A small image FSQ autoencoder, trained from scratch: encoder arch convnext_v2.
Rows from block 4 of the decoder, named by matrix and row number. Rows with one number belong to one channel. Each number is 200 + 40 x the weight over its row's rms, rounded and kept within 0 to 999. All counts start at 0.
# convs0: first 3x3 conv (decoder.decb.0.2.convs.0.weight, 64x64x3x3), inputs 55-63, a 3x3 kernel for each
# convs1: second 3x3 conv (decoder.decb.0.2.convs.1.weight, 64x64x3x3, transposed), outputs 55-63, a 3x3 kernel for each
convs0.6,182,194,160,239,221,135,220,181,147,200,121,207,175,238,228,249,135,221,194,198,199,176,228,171,186,230,169,174,213,190,253,190,329,239,235,183,169,187,181,203,202,200,227,189,111,220,181,190,191,163,139,180,169,200,248,172,189,246,243,223,232,236,234,176,237,172,161,269,120,203,165,221,184,177,215,216,290,175,206,220,194
convs1.6,203,230,151,214,241,183,245,232,178,217,195,191,155,110,188,210,208,231,224,233,251,279,220,204,213,213,208,170,167,198,137,181,141,181,286,218,292,212,169,205,184,222,228,250,267,205,177,162,252,264,209,205,146,162,190,128,221,260,180,155,252,201,170,178,183,231,243,161,241,262,149,233,250,228,194,210,118,140,184,238,234
convs0.7,166,221,155,202,199,145,200,186,203,185,219,255,173,219,179,209,215,272,192,179,190,187,124,210,182,196,130,149,211,215,225,192,196,182,210,180,212,256,179,136,219,143,279,200,240,188,143,158,170,86,147,209,176,222,205,189,234,180,228,188,204,210,234,205,208,121,209,100,161,219,217,233,178,244,172,258,167,158,173,221,148
convs1.7,190,259,192,185,254,243,258,242,176,187,157,199,215,193,218,122,183,154,204,168,262,169,286,177,270,221,195,243,156,208,171,250,130,237,90,237,169,248,175,282,154,255,149,239,168,210,237,179,252,179,215,189,249,167,198,195,204,159,234,228,217,218,164,280,120,211,113,298,202,312,193,243,177,165,237,233,219,171,253,219,227
convs0.8,187,205,143,154,198,153,201,188,161,210,166,215,217,204,207,177,158,229,197,219,144,196,258,239,172,214,159,189,183,185,218,215,156,239,207,151,282,187,181,321,186,216,235,177,214,142,176,217,171,288,206,145,262,180,187,215,242,228,216,196,150,208,222,128,288,164,174,376,213,196,255,181,188,214,221,185,202,264,207,215,225
convs1.8,275,254,204,261,241,237,262,248,182,154,263,220,205,235,200,150,204,221,157,160,203,176,118,195,201,162,218,174,258,185,159,202,132,147,244,129,213,151,214,173,132,196,265,196,164,232,176,203,205,118,258,219,189,147,174,118,223,188,113,203,190,124,266,258,216,182,217,123,170,224,175,207,168,221,265,197,197,167,206,200,209
convs0.9,251,193,177,166,179,212,198,209,159,229,165,166,279,244,171,186,230,156,195,266,210,199,243,149,189,274,183,137,230,269,192,214,189,215,183,192,198,190,193,205,219,212,179,233,197,120,164,202,264,126,251,115,167,210,166,157,233,143,199,277,182,238,210,216,119,220,77,155,185,136,238,211,288,194,187,200,186,191,176,237,195
convs1.9,156,139,221,133,231,216,214,217,200,204,206,202,241,244,217,228,194,135,192,158,161,265,125,196,215,195,163,250,215,179,227,169,207,237,172,214,176,162,227,180,220,181,244,124,173,215,188,251,246,203,170,201,168,276,239,182,243,178,270,298,178,214,154,237,167,134,229,181,246,146,226,167,210,169,167,184,184,186,235,166,171
convs0.10,254,262,230,157,263,173,236,271,175,208,223,146,151,159,170,240,192,189,211,132,122,223,130,166,219,270,173,207,208,207,170,143,217,165,194,163,226,208,232,219,227,242,185,179,169,159,174,213,223,172,210,192,254,165,205,63,193,206,293,236,151,225,106,170,174,222,134,172,206,248,179,219,205,149,240,146,132,225,235,268,227
convs1.10,222,175,175,250,226,258,210,213,144,184,209,240,224,188,140,262,147,194,206,204,177,280,180,125,258,176,198,222,159,134,259,255,279,252,142,195,229,219,211,158,157,170,211,175,196,248,236,201,179,212,248,152,338,190,201,162,159,217,250,233,202,215,186,208,286,252,200,184,179,182,223,196,210,91,144,183,279,253,192,165,183
convs0.11,221,200,152,136,164,180,203,249,183,179,177,205,157,252,157,263,143,212,160,182,182,223,157,197,157,201,149,221,164,199,213,257,187,180,218,151,183,255,187,157,235,234,87,185,160,182,184,190,156,171,212,259,225,228,162,255,235,212,230,188,203,212,171,234,146,234,223,236,235,255,176,201,204,232,214,158,191,159,215,193,149
convs1.11,294,192,187,178,194,206,185,268,207,167,226,181,141,217,151,184,254,179,257,177,207,209,238,212,218,207,189,273,224,245,242,164,206,156,207,186,256,211,211,259,160,304,209,161,220,246,212,257,205,172,231,199,189,194,148,193,204,240,219,242,152,123,167,157,205,203,242,183,178,174,189,208,194,185,207,197,188,155,110,183,246
convs0.12,212,164,222,214,179,107,181,220,215,231,187,207,228,199,233,196,171,156,239,188,223,197,256,253,205,246,223,175,258,207,148,239,203,176,229,156,191,176,191,221,227,251,200,189,199,202,249,180,172,141,256,190,173,214,138,95,144,199,264,349,212,215,240,205,165,162,159,280,202,194,215,218,180,192,128,240,93,209,154,155,164
convs1.12,257,209,220,199,135,144,189,191,196,213,245,193,201,283,121,205,171,208,210,231,194,151,186,237,213,174,170,293,208,136,207,182,250,136,240,192,97,190,197,197,204,104,176,144,248,235,155,259,183,314,258,200,257,231,144,182,244,160,303,221,229,202,224,178,136,187,217,137,187,239,88,209,230,130,250,192,260,156,225,175,251
convs0.13,175,240,188,257,225,167,190,314,192,242,135,204,196,306,206,205,122,169,208,191,190,198,239,189,231,130,234,182,176,187,257,100,129,195,231,182,232,209,170,246,215,208,113,230,190,298,129,222,89,168,207,215,214,201,171,219,193,196,223,201,210,242,216,199,178,212,219,212,224,204,140,152,176,206,180,159,280,221,235,165,160
convs1.13,150,167,182,192,241,253,269,232,203,210,155,193,224,215,137,163,74,250,246,180,207,150,238,149,200,157,169,220,217,260,297,249,201,234,264,170,181,211,230,215,248,175,236,165,218,190,167,159,265,235,134,216,207,134,138,174,175,160,168,218,188,202,214,204,165,246,214,244,236,193,218,110,216,228,195,206,240,254,123,207,178
convs0.14,203,252,231,254,161,178,204,166,187,235,198,199,228,199,189,246,210,194,228,196,193,138,207,115,206,188,224,206,137,198,202,157,220,225,107,223,149,246,221,103,271,242,161,243,238,203,196,213,131,111,296,170,192,205,180,206,246,210,162,262,223,195,221,199,200,197,263,147,76,183,212,141,189,193,152,212,151,206,148,201,145
convs1.14,254,201,181,284,253,199,185,189,183,202,198,190,187,213,152,231,169,220,214,173,206,321,265,227,220,205,226,252,144,219,253,284,188,263,155,202,197,140,266,167,189,312,182,219,271,207,212,240,152,243,227,192,206,185,203,210,170,209,220,199,246,218,193,249,244,181,337,208,171,236,247,174,233,177,280,138,248,259,231,110,242
convs0.15,221,188,194,116,162,212,197,203,158,136,217,176,180,121,188,157,193,219,199,226,166,265,286,198,243,208,224,211,197,189,169,199,168,180,144,214,237,227,171,274,273,179,200,223,210,148,199,195,99,202,224,160,152,238,236,158,194,251,281,139,139,242,190,181,211,178,129,205,215,188,231,207,229,148,212,176,212,250,124,187,204
convs1.15,260,237,204,228,231,227,187,248,219,196,194,134,285,228,215,211,278,190,178,167,225,182,156,272,184,234,186,235,231,250,189,150,203,231,207,261,188,135,249,152,253,104,220,201,179,176,265,159,186,288,208,222,260,269,220,262,256,238,230,145,183,220,200,245,117,236,204,134,139,201,223,139,163,226,251,177,226,226,160,247,168
convs0.16,143,162,171,223,194,216,234,196,166,185,232,221,219,165,145,173,226,206,197,215,208,194,242,247,231,188,216,202,206,195,153,216,146,237,252,264,206,238,190,177,222,218,240,233,187,203,148,155,217,142,152,221,159,212,268,211,218,208,196,240,218,91,225,219,211,163,177,72,175,245,243,253,160,232,192,142,158,148,212,191,199
convs1.16,150,262,179,198,212,250,202,166,178,215,202,196,191,167,187,222,198,174,150,159,205,138,185,182,127,196,168,194,94,187,128,162,112,217,172,233,213,192,194,225,132,233,199,235,212,188,229,157,233,288,229,236,203,238,189,200,226,204,254,253,174,192,172,162,184,225,251,223,201,228,164,183,203,174,195,181,252,206,211,218,231
convs0.17,182,156,187,234,207,172,164,192,207,219,118,250,177,256,209,252,182,245,214,194,220,249,226,308,206,253,185,217,224,203,184,122,244,235,187,181,165,255,168,173,260,162,125,228,166,213,159,195,158,233,170,131,216,191,221,283,177,197,163,180,200,186,212,176,217,199,199,232,148,169,218,183,221,175,216,213,221,189,182,211,195
convs1.17,189,189,177,249,157,133,144,204,188,220,226,229,138,253,116,271,194,212,214,144,216,148,207,217,223,162,154,207,229,191,221,190,214,162,253,204,306,227,215,244,146,188,266,234,206,239,157,179,266,185,265,201,252,210,160,272,188,124,199,224,172,150,226,274,118,301,176,107,151,217,150,255,232,185,216,287,251,223,264,202,184
convs0.18,185,193,219,297,224,207,193,174,185,199,137,200,228,271,210,191,193,187,217,180,245,118,185,245,211,230,258,181,214,221,165,208,200,203,206,176,145,152,249,148,179,217,214,211,163,199,181,192,215,260,245,200,148,159,220,244,211,155,203,140,217,260,185,238,164,201,203,266,248,194,159,161,231,215,187,238,168,211,170,221,168
convs1.18,189,186,205,190,182,119,190,251,164,282,183,217,205,257,259,226,166,214,173,151,177,206,267,178,185,207,241,211,210,231,202,170,256,207,270,242,188,193,173,213,262,243,152,197,222,162,198,177,227,147,165,173,198,104,218,217,197,176,229,164,224,258,185,224,174,145,179,273,244,231,203,218,246,305,213,179,134,162,184,190,188
convs0.19,196,148,173,194,212,139,206,254,224,174,274,223,281,187,230,122,229,199,231,204,211,202,303,272,158,232,227,179,227,216,179,180,237,189,164,240,181,255,201,195,169,214,248,241,257,178,199,175,219,209,224,172,233,184,158,245,161,219,226,148,222,282,205,207,226,198,173,205,224,210,180,203,221,311,252,206,220,200,229,214,240
convs1.19,182,147,199,169,227,213,205,213,176,122,198,202,214,119,241,106,254,136,183,248,233,191,136,242,218,154,212,146,202,149,129,242,201,233,237,172,213,158,133,217,278,223,184,177,261,197,180,189,133,270,252,218,192,223,184,155,221,207,130,109,188,115,240,178,255,175,257,185,231,169,121,230,242,250,208,238,172,126,176,251,222
convs0.20,178,142,146,169,200,142,130,141,193,160,258,162,230,173,235,225,187,211,271,157,234,200,284,185,170,181,166,219,167,166,228,219,244,176,205,205,231,237,227,214,235,178,148,272,216,174,167,208,99,210,201,243,134,166,190,192,215,192,179,201,172,242,230,277,177,220,178,210,176,228,208,239,245,180,173,195,243,200,228,148,207
convs1.20,223,176,210,214,249,218,206,235,194,213,186,176,215,277,220,182,195,149,238,230,264,131,166,147,170,221,245,147,140,240,212,167,205,276,207,166,216,160,219,199,240,238,201,149,184,215,213,181,241,200,224,186,294,189,211,197,287,128,262,225,128,203,205,206,141,150,259,269,195,172,140,135,167,208,221,211,311,287,267,230,261
convs0.21,148,90,200,184,219,195,263,168,208,260,163,234,162,146,178,258,192,186,133,192,189,233,229,286,165,182,188,259,219,167,180,172,209,198,206,185,129,263,221,152,241,184,171,263,205,202,223,227,194,263,124,219,187,217,163,195,180,211,111,250,201,175,159,206,211,250,220,189,178,211,198,204,206,225,196,211,237,165,215,212,186
convs1.21,249,187,180,148,205,221,219,283,282,195,188,180,227,243,205,145,176,223,209,238,186,148,91,183,175,211,219,148,249,212,253,214,160,180,241,189,169,181,236,203,243,208,235,117,202,230,169,189,211,262,194,206,168,194,185,246,230,180,189,151,218,259,240,267,268,200,201,301,257,174,225,193,207,176,192,192,268,228,240,250,189
convs0.22,186,188,196,254,212,238,207,208,208,148,203,196,156,185,185,208,200,195,171,146,201,171,317,201,231,183,196,176,187,181,231,217,193,163,270,155,216,181,199,253,218,217,223,141,213,195,227,211,222,248,197,194,173,262,183,69,188,219,286,272,204,122,173,220,224,201,196,209,185,192,267,181,216,236,175,312,179,177,182,194,197
convs1.22,191,155,86,217,246,224,203,242,197,192,209,170,209,258,180,203,180,197,176,177,201,153,92,199,212,221,216,172,254,226,117,156,179,205,178,224,142,315,215,218,149,209,219,183,131,235,160,176,231,95,164,244,180,184,200,255,114,207,197,188,184,210,130,187,134,239,247,250,160,206,259,211,171,184,187,180,266,182,179,139,216
convs0.23,170,232,174,244,217,237,183,180,195,181,261,178,296,235,248,167,314,195,228,234,243,164,243,186,168,193,185,241,210,251,141,241,179,185,143,243,186,162,232,290,185,194,234,136,230,191,169,225,214,186,147,209,154,156,213,176,233,204,178,201,191,190,244,184,197,190,163,211,119,189,166,227,220,144,253,118,198,149,210,172,229
convs1.23,174,165,154,183,150,244,162,157,209,183,197,194,234,219,268,229,279,177,214,194,226,247,161,194,236,139,215,241,198,213,249,105,211,163,204,167,171,234,196,254,205,187,207,190,256,235,184,234,147,245,206,190,217,172,252,143,207,220,260,143,201,174,183,220,227,230,266,102,222,189,174,207,174,248,207,189,235,198,198,243,250
convs0.24,213,258,200,126,165,170,228,236,200,271,133,207,208,209,199,186,257,186,160,167,175,190,159,225,144,219,169,185,210,180,213,233,198,157,236,202,198,177,166,237,222,208,212,167,204,185,145,238,135,237,218,278,166,215,223,173,215,160,280,123,185,246,134,205,221,208,223,230,245,231,202,240,189,166,211,264,209,156,207,189,168
convs1.24,199,143,170,117,186,200,224,101,207,272,171,228,209,94,228,214,185,150,215,249,228,216,139,191,209,200,183,228,173,258,187,204,175,218,204,248,152,194,197,136,273,195,224,175,253,159,207,175,180,269,207,156,201,228,272,228,205,145,206,228,156,248,163,151,234,184,209,244,259,216,200,176,192,178,206,154,204,207,225,317,134
convs0.25,171,182,251,180,219,237,223,184,216,124,287,192,222,210,231,129,245,210,208,235,182,211,254,203,225,229,200,180,224,163,155,234,167,224,299,179,164,244,203,174,261,196,172,196,186,168,100,157,305,216,254,157,176,205,183,242,179,191,204,204,116,203,154,234,178,154,206,234,140,301,226,242,244,197,235,168,150,215,170,241,221
convs1.25,210,235,158,136,189,156,190,160,200,123,182,213,261,164,165,117,225,125,188,164,225,152,147,275,152,176,183,229,183,200,198,147,228,250,241,221,222,204,196,177,198,155,87,226,197,168,281,230,188,156,277,207,197,174,203,98,207,211,197,193,222,113,184,145,207,148,195,199,128,261,194,152,200,156,221,182,226,222,186,173,166
convs0.26,191,231,218,154,255,164,198,164,204,192,165,203,242,258,266,193,197,212,198,230,200,231,193,150,175,213,150,172,197,170,187,265,185,188,195,162,219,248,178,126,212,162,165,205,158,213,249,221,211,193,185,202,243,166,198,221,236,201,157,131,208,208,229,209,169,265,233,239,172,216,215,200,178,189,204,224,221,245,222,197,173
convs1.26,217,237,247,245,175,136,204,198,218,190,219,197,148,196,158,195,152,220,182,281,176,257,283,199,176,243,208,300,197,205,178,219,210,202,189,208,195,176,221,206,176,206,238,210,212,147,228,178,220,222,155,234,184,197,100,208,171,189,129,214,216,242,206,186,176,174,231,172,178,152,172,156,261,248,183,185,130,216,241,153,199
convs0.27,244,207,213,207,184,189,223,181,210,166,126,187,138,347,156,161,238,207,228,190,244,217,165,236,244,180,242,158,234,171,170,133,195,183,263,190,227,212,221,187,219,142,246,235,182,193,201,203,209,261,220,224,178,181,168,223,240,144,213,171,248,181,208,168,196,208,196,278,179,213,204,212,201,246,179,236,199,207,186,209,202
convs1.27,218,215,199,266,189,265,134,225,238,227,149,243,199,211,188,297,166,262,148,214,222,159,296,219,171,236,189,224,222,196,186,199,230,207,239,239,185,197,110,197,296,202,240,209,186,167,187,141,147,187,201,204,228,229,188,242,184,187,193,253,195,147,188,230,127,272,245,202,185,239,222,272,178,222,206,215,231,176,169,233,258
convs0.28,193,212,180,217,246,222,215,141,191,222,170,204,170,220,232,232,170,194,189,134,216,192,176,260,129,135,250,222,112,227,248,176,135,218,178,187,164,193,181,267,206,224,199,266,140,253,215,179,176,183,182,192,146,197,190,188,200,189,249,188,228,170,226,175,193,227,220,192,193,186,194,220,135,167,164,174,212,224,179,169,146
convs1.28,179,226,249,216,144,229,165,224,183,284,200,221,122,190,252,212,152,168,173,192,232,126,165,289,189,222,208,169,184,267,217,196,213,161,261,310,191,196,238,162,148,213,236,184,241,188,250,232,232,222,204,185,194,228,230,204,226,221,208,200,274,233,198,128,137,226,189,244,275,203,189,228,210,176,269,165,164,218,194,218,183
convs0.29,218,200,205,204,267,198,197,187,206,226,241,223,220,204,237,207,231,220,175,160,220,218,189,214,200,207,189,220,236,202,181,175,279,263,222,235,193,140,237,247,214,179,182,252,177,176,187,210,196,188,203,173,178,207,160,278,176,204,208,203,187,252,255,157,208,189,209,194,112,125,151,209,156,193,186,135,183,184,172,128,237
convs1.29,246,169,217,165,269,237,206,194,209,234,172,207,197,120,235,184,184,153,221,251,228,143,152,224,265,200,247,198,219,249,184,124,189,153,199,156,243,172,159,228,188,142,210,210,175,149,173,165,129,255,87,223,182,222,138,180,183,153,211,178,225,208,181,205,203,113,237,173,225,188,193,213,289,193,272,236,195,273,230,285,199
convs0.30,181,175,133,217,193,171,152,162,244,208,213,173,217,138,176,179,188,174,203,275,175,192,315,112,212,193,153,131,205,204,225,220,203,146,210,196,218,191,144,200,179,182,180,217,213,178,239,212,237,359,334,235,246,223,195,251,205,160,154,182,145,207,196,171,203,190,204,202,229,176,132,177,170,218,163,293,209,188,199,242,182
convs1.30,165,144,205,227,192,160,221,190,237,162,195,173,200,229,218,222,185,223,270,134,162,279,207,177,271,223,188,218,122,190,209,112,177,245,177,214,193,154,169,95,209,226,171,137,182,122,141,220,148,108,83,112,143,215,234,190,142,159,222,253,191,191,227,244,208,207,288,306,279,239,136,219,132,211,156,180,181,120,167,185,148
convs0.31,132,172,189,214,199,250,194,194,205,167,195,206,259,212,195,211,191,195,207,165,237,183,214,312,166,158,224,265,167,269,172,210,177,216,291,236,197,178,202,265,253,193,218,201,150,189,201,213,208,149,193,177,163,238,176,236,300,224,245,264,201,127,189,152,254,255,224,236,271,208,116,230,151,224,150,132,162,211,165,256,258
convs1.31,193,243,184,149,139,192,191,217,250,182,163,201,100,210,151,194,185,223,206,167,179,165,222,207,204,243,211,216,184,186,229,242,181,172,214,160,235,169,245,151,235,120,223,188,253,208,154,183,230,244,252,258,223,205,259,193,211,231,104,184,183,159,191,201,232,216,175,122,116,133,182,156,191,253,191,196,254,275,244,171,264
convs0.32,189,242,152,139,202,168,194,182,178,193,171,182,231,253,225,214,189,239,184,222,156,224,196,234,183,235,216,218,158,231,176,203,211,206,200,225,190,207,139,199,254,245,149,188,163,177,162,172,197,252,215,188,181,214,189,147,256,207,304,128,202,268,133,179,185,154,196,158,224,198,208,184,210,186,248,171,290,126,228,203,188
convs1.32,222,169,226,196,164,210,199,257,194,168,264,177,155,287,144,226,245,146,129,185,228,79,212,198,184,184,229,177,178,233,194,268,208,172,246,169,243,218,286,204,128,243,118,283,231,227,217,266,183,215,145,264,240,261,254,157,213,245,134,242,243,153,292,143,177,206,185,274,244,231,246,233,184,271,195,233,249,150,179,260,217
convs0.33,224,152,212,169,191,208,223,218,196,213,191,225,228,269,174,177,167,172,182,179,238,213,191,277,166,157,209,206,233,203,186,194,207,193,251,187,179,187,210,126,212,136,192,189,188,230,291,244,241,179,227,199,209,227,197,239,193,215,109,215,219,197,199,192,189,198,233,203,265,214,218,212,201,222,214,259,158,197,169,227,181
convs1.33,185,156,208,193,230,148,273,179,231,230,176,211,147,275,130,174,163,205,200,181,173,207,123,254,156,259,179,168,221,236,235,248,198,160,173,233,248,274,196,239,201,195,195,271,222,176,237,241,206,157,155,137,193,141,198,156,200,198,241,183,217,179,144,231,142,249,156,289,173,227,211,273,185,257,206,215,227,137,163,221,240
convs0.34,173,187,177,187,220,170,167,174,180,187,196,185,141,208,222,229,175,192,197,184,155,191,227,201,203,241,155,177,219,272,260,203,191,275,337,195,200,220,200,236,271,137,190,250,174,208,186,164,180,129,119,190,190,125,174,248,207,178,232,249,203,297,242,172,142,236,234,209,261,206,224,162,224,168,169,195,182,216,223,213,211
convs1.34,237,162,218,303,223,274,212,215,163,214,215,209,162,193,250,224,268,166,207,181,220,259,136,163,183,208,261,182,156,147,149,132,118,190,157,141,267,226,144,215,133,252,236,216,202,101,154,196,274,282,168,164,142,158,215,221,196,158,174,214,162,247,191,206,291,188,256,214,95,172,175,217,233,203,205,162,134,204,203,166,176
convs0.35,150,194,191,202,175,228,184,219,170,314,202,259,183,86,142,234,186,193,178,126,153,183,273,156,196,186,139,170,225,203,191,222,184,198,222,241,218,239,201,192,184,152,212,223,200,224,247,186,211,230,212,232,268,194,182,218,189,240,232,173,212,165,212,181,273,220,242,238,219,226,240,244,223,181,249,152,191,137,209,198,205
convs1.35,242,193,277,151,121,144,207,176,240,256,261,189,212,253,132,236,193,267,222,180,242,165,249,196,191,228,226,228,238,158,208,188,211,264,144,232,196,110,231,224,137,222,156,205,187,246,204,246,191,157,220,187,204,182,216,222,191,174,288,143,235,209,234,217,192,217,204,214,141,192,151,203,222,219,202,206,255,203,208,182,212
convs0.36,185,151,196,187,226,198,191,176,171,184,261,231,202,173,243,162,220,192,216,120,181,224,177,210,196,255,117,204,187,131,168,150,139,236,318,252,176,229,211,234,252,220,192,296,164,195,162,166,207,304,198,159,223,163,213,203,261,211,221,187,208,202,172,222,150,163,194,81,179,260,91,241,215,177,226,197,178,196,190,269,287
convs1.36,219,188,165,142,166,223,194,167,184,234,176,244,212,162,196,225,136,205,202,138,225,207,189,240,234,221,214,204,162,189,278,224,145,190,253,198,152,152,142,190,160,139,198,180,176,247,161,163,167,131,201,178,209,215,209,241,188,238,153,158,156,198,164,249,318,160,178,242,262,239,205,187,154,171,245,128,264,150,205,238,242
convs0.37,210,269,205,184,199,161,199,200,191,216,150,241,211,175,217,121,87,214,188,267,189,164,143,121,172,135,139,189,201,204,188,176,172,207,224,176,158,174,224,281,212,214,195,138,265,197,197,226,138,113,189,239,194,278,207,177,127,94,137,185,187,194,214,185,203,193,170,291,155,229,152,182,172,178,149,148,200,193,169,181,217
convs1.37,205,215,201,210,175,242,212,197,159,190,238,212,157,307,226,213,234,244,242,271,186,294,198,242,288,202,246,197,188,163,194,210,213,195,184,184,154,220,165,197,234,252,186,194,273,195,221,129,159,341,205,218,203,144,148,208,203,247,346,240,184,214,190,129,197,184,222,156,137,239,192,235,232,204,221,200,178,195,202,152,204
convs0.38,199,179,216,156,250,194,189,212,232,280,214,239,166,151,167,200,245,186,123,223,159,198,234,333,195,130,263,186,203,159,234,195,234,228,150,202,239,204,190,172,233,222,189,221,189,204,179,200,168,227,178,233,198,179,208,177,144,185,207,243,212,204,208,179,181,212,163,246,203,212,167,225,251,189,249,224,237,207,204,184,186
convs1.38,138,162,160,183,214,262,201,186,235,216,166,240,135,251,179,199,150,219,140,198,218,228,203,173,115,280,229,183,222,293,145,242,184,244,248,228,241,203,233,289,209,214,176,262,195,172,150,228,224,157,115,259,229,242,271,110,182,214,159,266,208,171,219,169,246,100,247,177,232,178,228,164,178,141,210,197,253,190,159,190,171
convs0.39,202,252,188,154,199,254,240,246,146,189,187,203,183,303,93,215,161,188,136,213,213,124,208,108,172,213,202,223,203,196,191,232,205,179,182,202,224,193,216,158,300,226,204,130,228,218,244,211,230,297,209,249,266,160,167,146,233,238,216,156,212,215,231,196,186,196,101,151,172,229,180,152,232,154,170,183,257,236,211,224,175
convs1.39,241,160,219,192,143,157,164,148,224,177,241,171,234,128,163,201,167,287,201,212,175,228,226,214,215,264,210,188,210,238,179,164,160,263,157,262,209,159,254,223,199,206,105,200,224,198,123,237,148,144,171,235,170,239,157,201,219,240,178,183,200,176,260,236,224,230,273,161,275,217,300,218,217,227,198,241,170,117,175,207,205
convs0.40,202,167,153,239,188,206,192,190,173,258,252,214,249,205,222,207,177,204,237,172,193,223,165,177,208,226,173,210,181,225,200,237,249,200,268,180,200,195,161,249,220,215,289,240,191,209,212,175,124,254,181,157,164,244,113,110,207,167,187,251,241,193,178,151,179,289,59,170,264,249,136,228,149,177,154,142,211,244,129,144,157
convs1.40,241,187,145,203,245,151,151,215,228,109,177,180,223,205,109,200,255,208,203,147,189,153,177,232,236,215,140,168,150,196,174,105,173,198,212,203,188,168,102,234,186,225,182,143,201,153,205,186,137,233,215,240,156,184,214,244,183,200,177,233,195,239,220,233,248,266,164,291,157,180,256,215,179,209,277,174,217,275,165,203,218
convs0.41,212,244,169,282,229,264,227,257,216,205,232,193,199,221,167,217,196,185,186,188,191,186,183,206,255,192,234,184,209,229,216,135,108,194,216,189,229,210,192,191,234,232,130,176,186,203,149,210,171,210,232,235,205,218,193,119,232,220,150,209,252,228,239,218,201,179,188,147,145,221,189,175,170,250,184,197,206,265,216,150,188
convs1.41,205,185,167,320,159,188,229,177,222,219,202,247,220,244,199,146,213,189,219,172,173,262,98,201,217,240,144,157,165,128,256,234,239,243,208,196,191,130,207,193,144,188,180,137,220,249,202,169,168,234,200,213,240,217,196,150,214,225,195,230,155,263,218,261,188,270,259,126,232,213,154,176,205,224,179,169,216,207,222,207,149
convs0.42,204,247,206,226,226,228,182,207,186,242,195,254,232,291,169,231,191,207,231,162,189,181,207,102,232,274,206,200,143,218,157,226,235,250,245,215,199,160,205,255,177,226,239,225,225,222,165,245,170,200,224,240,202,203,226,143,226,174,239,185,192,261,271,183,300,178,234,178,186,214,238,219,141,193,137,257,233,136,191,210,198
convs1.42,200,284,160,217,160,167,268,152,185,146,219,198,164,232,122,149,243,196,110,159,140,274,205,191,212,169,205,218,175,189,176,275,131,304,208,204,189,152,173,164,210,204,217,144,229,194,135,161,246,239,184,225,215,196,131,221,164,156,145,195,169,253,185,205,203,196,190,128,195,179,144,187,190,279,189,223,169,212,259,207,246
convs0.43,172,271,132,82,244,154,195,166,204,161,251,213,135,178,132,180,208,185,216,228,196,226,232,263,229,213,210,207,241,194,209,259,281,210,219,211,209,153,209,141,222,216,190,142,233,200,186,229,189,202,244,233,277,239,219,243,153,231,301,272,158,247,230,221,207,270,220,150,237,260,224,241,201,167,139,267,141,233,215,190,228
convs1.43,160,243,223,263,169,297,254,154,239,192,199,248,188,201,213,228,183,191,237,147,171,194,164,171,201,174,174,242,162,250,223,218,219,171,281,189,150,235,188,206,192,193,141,259,242,218,209,175,162,261,152,198,222,196,247,154,234,202,71,170,246,114,220,184,202,224,227,232,199,201,220,211,227,195,193,231,243,194,260,184,246
convs0.44,197,205,252,165,307,218,201,190,230,169,217,161,188,230,205,206,178,222,190,183,99,147,172,160,172,228,255,151,157,199,240,176,297,183,188,213,217,208,243,148,242,162,230,168,232,173,123,201,193,199,212,195,263,216,183,192,187,211,174,248,189,193,213,176,159,220,217,241,186,226,171,203,184,227,167,208,253,173,231,200,180
convs1.44,185,223,234,166,213,164,179,271,205,177,168,201,248,231,205,235,183,221,164,169,224,202,159,228,258,199,226,210,201,235,167,183,143,213,259,202,180,139,196,162,203,211,261,191,177,226,212,215,173,258,158,255,209,273,189,227,245,202,172,161,260,238,191,212,267,143,219,114,234,186,266,180,228,152,219,231,296,200,128,176,228
convs0.45,169,237,192,199,235,209,220,235,193,217,165,256,185,225,249,210,184,186,179,275,245,183,170,198,214,188,228,146,261,190,227,233,247,186,182,184,229,189,206,204,289,276,209,187,236,188,205,119,69,242,167,192,141,198,189,173,195,196,218,296,244,145,215,202,163,163,177,183,242,206,199,250,198,232,148,212,183,158,239,195,226
convs1.45,245,195,206,210,251,162,200,161,226,135,204,166,208,171,176,120,211,226,188,234,198,155,245,328,176,175,211,138,193,188,129,166,245,184,77,282,170,183,191,142,141,203,179,122,210,166,225,235,212,214,246,286,215,273,141,255,129,211,173,283,201,194,259,130,216,201,144,282,184,221,226,184,206,174,111,174,192,148,193,114,139
convs0.46,161,226,195,199,141,164,166,213,171,172,199,191,268,246,221,164,208,218,226,203,255,175,174,254,228,250,303,193,205,184,132,168,199,193,236,216,203,216,203,215,116,220,239,156,266,243,190,166,165,233,204,258,220,186,185,207,239,172,163,177,220,227,219,158,190,167,237,185,261,183,193,185,178,230,211,156,309,148,176,182,198
convs1.46,228,191,225,225,231,238,199,165,199,206,221,213,147,208,126,238,191,207,146,187,149,189,303,257,130,196,177,173,185,79,236,241,291,230,199,126,193,294,151,222,176,253,206,250,172,221,126,179,236,264,182,240,120,224,226,163,237,233,241,235,227,199,198,247,214,226,222,258,203,205,242,179,205,180,198,133,217,206,173,166,161
convs0.47,216,185,123,184,181,119,196,198,205,229,253,206,155,206,208,196,165,246,195,210,248,239,188,137,217,166,160,237,230,107,281,129,236,158,230,165,196,203,183,223,210,245,234,187,166,259,249,232,152,158,174,249,254,225,213,147,188,205,153,211,204,217,204,256,155,262,219,217,205,210,189,171,224,115,202,105,120,232,160,215,188
convs1.47,179,204,204,249,264,205,284,295,153,173,281,264,171,284,176,226,173,225,174,229,184,218,243,153,201,247,250,257,202,191,159,236,248,173,189,180,159,159,253,208,197,271,276,182,144,201,184,222,279,203,158,151,216,185,205,150,237,146,242,265,233,167,252,165,225,129,293,251,136,218,221,156,216,135,187,127,213,168,261,201,221